config.toml
spec_augment = true
widths = [192, 192, 192, 192]
rnn_residual = false
optimizer = "soap"
merge_dims = true
max_steps = 700
epochs = 0.6
Rows from block 4, named by matrix and row number. Each number is 128 + 32 x the weight over the matrix's rms, rounded and kept within 0 to 255. All counts start at 0. Numbers have three digits each.
# conv: width-5 conv (model.blocks.4.conv.weight, 192x192x5), inputs 112-127, a 5 kernel for each
conv.113:115118118135136161169094103138086063157176162162130110049082159112134138092111144159130137067103138129159076149158130154111122152162139107135146169169111129217169074088088110132212137133136084190116134148131143123143184111099173134092161138
conv.114:160120107128143142112102094198120101137105145127096146169154122137132102069132150124076179097100199113154115168117123093096094134148136114119080094140150080145149083098156138158091108122102132113115190078132088195136145090086089186094042127
conv.115:164125182102113188091094128089107083130121121140075180087132153185142116124148094109106171077124156161094147137132157077141152121090119114113091119104187155126151110126163143176133091126098104131121111146157108150124123118137120074155105134
conv.116:135121125120163069136150125154042144182137136087176168122114120126180080124111102129218179127149120135167115099143172148102163135168079095114101179158129149148166094126144178101130116102113179125108147167203079088113149130146152101254166105
conv.117:119105105172104121131133075155104166131087148129168135093121143143105194109140162133118193197127074119183121104115144107125128106093119132089094107144164088121144117208154113140109145198126109107128187112161120152072155040113095106119104133
conv.118:099074100157119102133142094111139164151121057139094133125123118095112124158129135111196094101167088105168123172148126087096150187099154106148122130121102125121155232177090112129134164150093172132095131119130114093096168139146077111141110107
conv.119:104103114100142082089190128092164086100123181152183098085122119152098161118104184159134077120117190098141138111127113184144134140081159126137154116079118137105108068113136048165159136176081138172110154146087146150093110191219105156064097162
conv.120:131096183150152161122118135082116093138141140189206097125161138144115078162145135184094148118088111158155112137109149162164110141162088133201145120118101147142140125105175132111098093131144106122117124171114076102155112098138140127153094126
conv.121:093091122211128142144147129108129122073119132157122132137098129114133174098155152141107128102073106173175112158081172146140124119131033133218142091092110112139151118128155057107122102163147159173130181103124146122115109132112105179123078128
conv.122:110135160091142048157107111151121071133129102131059189146151067157096068103186095143145079113160133166034111159134153093087095113158097093126126104156129178102161114128122098156139147116067128131081094112206076076149088081212137134144071139
conv.123:158125247043132195133148072098120161098124134156094162126163117067173119132124148165161110159134123168108126074137133213133143152143123139134163092123098087155181144130105113095176127161124171109111142104145112149143093103119138067131138153
conv.124:097183146083167120118115112192106091148167130113186132131103089154085152127113141136120153114128149078118084115132194125126135127170171094094139123166168149101203112123162060160113101158124135135100132110159120130104087112123164079130197104
conv.125:131099157135169142147114134113085160107103200107116092156074163076074125071166150088104107097169087169110039104174094129056166105157165142132151146085146120072129134137076140125112146141148171123085156119083117096167112121083136158152100132
conv.126:092133145119110147114103118129095122133138178118106109146127111154087134114129105148133115118164138094103128197114126053066050159138207162096168083109162095115089144136143138108129082139085146114084136118089216117122121184148086142097095140
conv.127:157070145120169122139144168136123126078145012155140115141171182109130183148114171158131157138119098144176118179133133149130102184116154189159128112108119131218100128128131166157114076108105125197110201120123154167154121126118149129135084125
conv.128:093183093138151112167141113177137093105191099222130113128095104125146131159131115127107141145155119108133079123121083083137122103119133139077156077135160166148109164112143090106147128113113177098146130105131143121148183161095174095111122136
conv.129:095077129142094175144139131076097134088154105187132098120198087119147200118111149181132155136123154130098100118121157148075132134082105105171098116094126213125144134089086133151102127114172144185149147096104115127121101160139071201129099176
conv.130:133121170092148153141094109110168134071146114105139131154171179111161186077120104077132098092139134092106072180117106155143117109150154112080137149171101136126043119110121135188107111114142147115180131126117169153109132115083162137100095202
conv.131:107147120073157138126159107158118137086119129147108096127170107145152163158104168094149115144144141101066116179088119113159128117112159108061171127130042143106136079139086130162093117131140152143100052139121144125157137165115087102121154152
conv.132:103166130097130093189130072135109148115101129212093123105129153065097063106085168121144189119118070091150142128134165112128141120102130088115116130092141112146085138135101153162135098154123130106194146095112178235136122179109078115146101095
conv.133:119189114130123129127132129101196132129154137122114096164168146146156164134109198118089133101052145118103097143106124126085105121160068110203138107133139153122061138116109211061173120147081161117095143153156122198163147152101162126106128124
conv.134:137194122104162113108169097120079113097130212098132148104145131111115085061132144120121097106174143109123102175156145143122157073131115075063149110139101134095088183140094136098172123081103085113126116141135129103101118148137145116123124148
conv.135:095243184087098125117114088082175115136088076093106091107112110171112183117193098101077154149093109139113110141089120101150123146130143117144098107082084079128091127116108108138114143153149159107135102097163097172138186108110130098150137061
conv.136:163161140175070180142156102094119134121113128135134123135141186117196126058188098131132115158147181072169107112112176095142090160175144159100123111175156095118128151042145142139126128098161107124122114142164156081115215140070111122101173067
conv.137:111126092097070180110089112147147124106144139104124090160120181183154120108132094107122092150107122062089144122129156230112109154093082119090136167126116117125089182097122147170076069142096104138102118082141089160137095133135156189110113153
conv.138:156103136083124033194171092116142156124113152127126140123073176187102074089112104143099164088155101162227111162175097133145103105108203165123082140184168137049083159174111103105167127139082124148130164094094178144100153148143142130072120103
conv.139:164140065145131139153138094111104158129154099197146108187149173071134080108097181117101137081174123141121130110147121107114127091117142178131109146162094173183132091135165174111150089158088101106142080171170178097141133153154118102155095103
conv.140:103127057143160130108174151092088166128170130094128120135089153119128104141176113143119102079136162134063155150068105111119122106152158087113171092160134124093080172178120073140136119111129116134054079100142206114107147116182092125167159106
conv.141:113152156098146069194135124178110190199137122133045146159128110100150110170140139101220107135161095158058115101178150125139112164190097146159088125087169119099181125163158123130102101119083229139125128135144144067140192155096167093183097045
conv.142:177191114126129071143145092100175125092096083138139161085148154221133109133145134115105164132199153108123114098118158160167066108149102089104118172121121152083104115153110133092143098107113172117108097087150131132103151128130103111103144107
conv.143:137147110066151075130088134153181117137136126176172122099106081139135129088068125164143133167186129127165087128164144117120139086111154097141123131163157131116136152159133118170087086109092132126151140166144130023183225117127110132054128163
conv.144:111129144112100084122118126169123155129161143139141134179155051064124128149174094107161154193164043125072172176098124102114179149118169124148148121138155154177140107134137153109151111095145140073103138133196198154093128153159179102131150104
conv.145:123119123150148096152113107163112097146152167132147118162122145131153081093113152137152139135138145153111127089148078079167106129135139218124102097125177131151087113143143122121104095146115173118104137135161167098059189102153175078126122118
conv.146:152108118163144165130087082080161142151116124194154103131173102162116147182123106146146092120133086109200138137137109095135134156151123100148158094127104141192176142141152160110100125164166160090087145136108120162135120101131152154125082135
conv.147:129079152119133116173192088115193139098098148015129144168173085120191134153148167152131138111127189155077162146056078151119138107166101104126116141131110110124166167149101142142123168151095110059140109154116078174199155132118110162219119064